{
  "image_size": 64,
  "init": "lecun_normal",
  "residual_init": "scaled_by_depth",
  "optimizer": "soap",
  "lr": 0.0048
}
Rows from block 2 of a small image classifier, named by matrix and row number. Rows with one number belong to one channel. Each number is 500 + 40 x the weight over its row's rms, rounded and kept within 0 to 999. All counts start at 0. Numbers have three digits each. After the name is the row's rms in percent of the matrix's.
After each channel's rows are labels from the 100 images, of 14976, where the channel reaches its highest value: "responds to" is what is common among them; "peak on" is the class under the peak. Only what is clearly more common there than usual is listed. The data: pictures of board games with random positions, seen at a slant.
# convs0: first 3x3 conv (model.blocks.2.convs.0.weight, 64x64x3x3, each kernel summed), inputs 0-63
# convs1: second 3x3 conv (model.blocks.2.convs.1.weight, 64x64x3x3, transposed, each kernel summed), outputs 0-63

convs0.47 115:459534452598479495502535458514449564498462414514517525508529416570513513537506598492423482444516573514469468450535486496506447490448533522500506523512467462457508486474506445466529481505533453
convs1.47 132:481551535472531468517580513535513565554516504590450473504483476554581484479444577511571461510460535543505482481502497506536539464505497478473484505515471542535529542539496413461527445570524436
responds to: draughts
peak on: board

convs0.15 179:471493546517427507491538505552481506499531437491541497454496488542565448487508582473526491466480588523447524527471485504548528539473420480521465498517495527430515519590485401450549478450520464
convs1.15 145:547485520489473448511495484508519490466532510477516510428473463432544491574478577425533491498457505554443473498462529512493502551517479498490514426523512487463497440637539469463496457455580489
responds to: noughts and crosses; nearly empty
peak on: board

convs0.8 076:438456524545531533521502516511510509498467519490459483523475564491552442417441510508527495533421453565466467466474489482401462538520533516466524543572468520519507515500554510569473496587467563
convs1.8 079:491490524463425469550509489456447544506519440537561517476432473504464502548469544522443486488534508457539533533464496559517497430472445519484494449555514454473529514434404474398474483514516463
responds to: discs on a green board
peak on: board

convs0.22 096:469492448566482445540489514517483477547489518467535469491502537511478538435406582508550544514519487543517558444520532458558542519518447518542542545501423469532576517544540464524438495507441514
convs1.22 088:530548521493499495519535540558503515456549441502465557494513516509523499428516530472451444524478536535562444493499472494464420430472502557537445491490528511422529412505541564495546541493564439
responds to: nearly full; noughts and crosses
peak on: board

convs0.41 090:534494534577508504489512481482518504475467608482505497437438476474470450496544489497493504481423419427447477522519444580474506436544564504512489520454468520493506430494521577462476535542521525
convs1.41 118:476478503459550485481465457487504527563452397518474550482559464513523486519556437549480500517554461512535487480493492567507513416480457540534508437462620521540480549488482516496459520542450479
responds to: discs in an upright rack; nearly full
peak on: piece of the second side

convs0.50 099:499491498444423594510493489528542557479422489644503497481480601499453452512450439534495463465517449500532481474490498457495479458501518489484501475510471510468487502461511576489503488489514431
convs1.50 111:545522424533426481474424499568470501457476481496479494548514520484487496546564471469519534513510521500454574426511492560482475464574505577480537449475581484557472508516503480494510397512483507
responds to: stones on a line grid; nearly empty
peak on: board

convs0.33 084:502517520483565538442502456388578518514454472551522483539482496436507499538471499569546504522555493522445409515539584509514424482528512498526462519492480495553544439522528514462549518518478481
convs1.33 075:520468488498485561554541484583418476457500542548523496510455520481478495505522480502435516477364512450542480531493511450464514457513511550501526543464500511520420544450439423515458502485517464
responds to: stones on a line grid; nearly empty
peak on: board

convs0.5 095:564528499423538465539512476486512490487517454519501483502557478453435539540472450474504475509443521577451484542503502508487540540470556563496437566528442482504474456579570509501460484407453516
convs1.5 084:485476481458450556473539551488508473474522477507509519622438476413509532506539497442477510527481507457483484502470456507455486480607538482433478549490534489544458554475492468446481484475453583
responds to: discs in an upright rack; nearly empty
peak on: board

convs0.42 102:518512491530501469526442537496528558550416493417526441508479537548476499528509431520463507467572508465476503421532523458505494483455523525558503559509449487470434431495492494551490600508523554
convs1.42 106:444475390486430503596522480487465515508569504493510528470474487488487488444535434582547406450512534496570509515518485488501492500423468491527527485487494488485489462524517549459540461468453559
responds to: nearly full; discs on a green board
peak on: piece of the first side

convs0.40 079:504508460571484517471539487534548533491485474482471555473463495512507544485547470507598558481516464559515557524553437571462548561473469553530570462470498452512523430470527512579517526533465539
convs1.40 079:462503513495502468520435532533534481548515529547511477592546514522502441536492514514482434521481557482551481448416551473529519367446557491511476521521477578516546505525545506448520476475521472
responds to: nearly full; discs on a green board
peak on: board

convs0.0 095:524496471474527502484502512504529509474455657553517516457452438523483435470522533430514471503537520484516516563492526522467433568540494476501460448500545504546482568549479460479546427505489510
convs1.0 092:482543513558512572422460542518463492461428535494527562514514516462597488488456499532488535467423493441435480584411486490507542429499527538461473497450456498517474498488493553495485517490523487
responds to: digit grid; nearly full
peak on: board

convs0.9 102:534478496527446448531531408486516494521452521497448510493461520505592483536506460490521530429554538507545467460489487482518517519540497533487542530542408407500482508568457525602524546521486471
convs1.9 096:469513551527528549480464447528492518444525482563481494476495527558478440516425450506431496472522465523525463543540447516516498446488489486430498447578486531563556421511481517568423463505527460
responds to: discs on a green board; nearly full
peak on: board

convs0.32 095:547481481432484507461542504494571545469482482519494507501509491542569551581502437510482443574467459475482452504506481560489487561524506490504556509427418474542458567483502556473549452513534564
convs1.32 104:542544450490476504503514458540569471567494564497469493521543429548396522503505478514551493456550582556531493495451506583537456473510514507506481507486514484499524547439506477468516573430497559
responds to: draughts
peak on: board

convs0.14 101:508512394544480497472549529536494499561455554483438564475482455532520495545495509466507516539500556483473483561497514469610546504475472499479532519524613486456468486490503470599475481482462509
convs1.14 102:443489516507508444458479542490461544503507497481475524552474532491516362528545515547456457455430492521547476534472498471486501469570582537478457471443413505562496498491462557493536467527488486
responds to: discs in an upright rack; nearly full
peak on: board

convs0.13 094:470513467495562476471422566499538497499514438528465485570635475430493504493519455541509461482508481473532560482537492520499457443441541579499503566491518471434535497547551516494496482483491523
convs1.13 091:561442493469456535539522434468523477497539522450502534488430540476524544590525463500514522482524550487552503499457559497514537560435515440507486424562463532431483508487571518427485483456487530
responds to: draughts
peak on: board

convs0.25 083:514491482507519422498521459534495554472480618418486530450441494483484476431534489473477420462560486535530481621510449499494449523473544550479464479507491550468479483497506536492486449490522477
convs1.25 085:460495506406552502452509464530463482570440609519477469485530564482500454469535496515460517449477461469455426547491526497507491460500503433511480496496488477535459516464399492571552499452488472
responds to: draughts
peak on: board

convs0.57 093:499502451516508400502507474500506531448459411532470543477414461543457507471544468489470503536488464473518546523478526557509459504444472463539488440493435439505506467600488511552551519433525525
convs1.57 118:392505461517484531501481477449437459544544514471436431518495569540434463520500440521490540512491538530559455534514448508484482500471489552473541465559521527494452499580489509582464523493500562
responds to: draughts
peak on: board

convs0.20 100:449489560478546491544436440472446508471471560518403531561476505464473492480518525482511526447453558498449467442460533503563486536474472489502519514508508530563553538525450452484547474575500422
convs1.20 087:520488544503493455516545532516485468492430502465474441411600464548554464529487483446447448579453534495521495511451573501517450516517466525503468526542486466511546505494503602532505477463526556
responds to: discs on a green board
peak on: board

convs0.52 091:583512456490526492501498520495598488508464545459515536593465511485530537541528499541508483514526572460526546486503508448544548496486465506565561415470479462464446501486419569470459475500549479
convs1.52 082:553478478489513518463513492543414500453543537421454557477565458514476483425475515531472481513503446497505508520475516538522519478509478578505428576523529547479460518542570498549482458411526555
responds to: discs in an upright rack
peak on: board

convs0.56 162:492481549461463511516537486500500512470480484500495590413541478510479524497518471517496529461486452463556504463493501538417490489512431509461541437471495458405504484516443564510496598437530583
convs1.56 154:466519477494477517487524562453490490497440495440475478562605531491428533577552446444544553565473532470492493494487537545447491531516560541552562522448494511453484476494511528474512542481456560
responds to: discs in an upright rack
peak on: board

convs0.29 146:555473468462494457555461490511495513527487394469526460496488478505492633468441531488525486502514506478452462476610524478512511523469454550534468520469489514518419573484477450493521514551526469
convs1.29 132:596448471508495508565543541509478440492541506456502440476472447462537520476428488458479497454503494508456531492617484489460516501493487475486461617510529574503454494495462444528517511459538504
responds to: digit grid
peak on: piece of the first side

convs0.43 101:463506540504553479551565553458441456522471458424559550561538526474473522529521444500479467454502460486530518551570516478435512477469435559417519479467545440519490500569475485522512506488520547
convs1.43 093:482505498456460417478542459464446494421512468490442462478542495531475500460512557598605540517490507477509422507464467497498446498526534510536503539476489469427483467465536542469499586478535502
responds to: digit grid
peak on: board

convs0.11 113:509481466488507546493577590483499512469464449497534483509544525553529459529551443565482493542526477482547445485440440529501458533509564451461515481451465457535520479441480559497509588450480431
convs1.11 089:549505430501458512459479443453473520451506540492483439551501464491451503477480448485458482469624507478500498466500437470544511464488528487470512535463416545579456489514576473507503486544558559
responds to: stones on a line grid; nearly full
peak on: piece of the first side

convs0.31 104:555482476511492512480492473519430539542530457512588499481501631510461487474529498519502546534446470513487466560490533459512488468473517476453458443528487448431547460497503596589460488484509492
convs1.31 102:556514515478491436486429491565481531530502448591496432553440597520412528496520532492474556522556509487485450520527491507486502426464531530506492469514492480479522487464515586580486497515493464
responds to: digit grid
peak on: board

convs0.24 082:461513440456500500483576490502524509502475535445466520511462474407454516413510538479544488513534529510486504420472501518617551518460466481468480551535531497526496515568442492452498539569548539
convs1.24 079:445580518504549543493471493442456509507545415507493579523503522522519451501391530445463465562475490516517504486528488505451502523566493486513482483460492493510406436441461553508561512519508550
responds to: discs in an upright rack
peak on: piece of the second side

convs0.59 095:504460457462621475455537515493599513434501506449480455490492543500546439507512476538483483486472533546429494530434451487524505504484529485481459551536513543537542530499413577501494448512530510
convs1.59 123:478518483581540484440430533454531501487522530483485459463570455501446542444526441508452513601471510543504500481481525552559514501490533487460553508501567455511515561471497505454529459586509560
responds to: discs in an upright rack
peak on: board

convs0.36 096:508560534452574402446488563498484462482486459478555493451503563495497481418574500536470480537482529499527494494516562510450503505425549542459531488464501516430481525500471608502475488508518475
convs1.36 089:439474535426513472517473440478483536516526468523443504515536495475473573490500535498470497507522504524498501560499499502507476581500553419565520520534543482457532508429465508540476471400437607
responds to: discs in an upright rack
peak on: table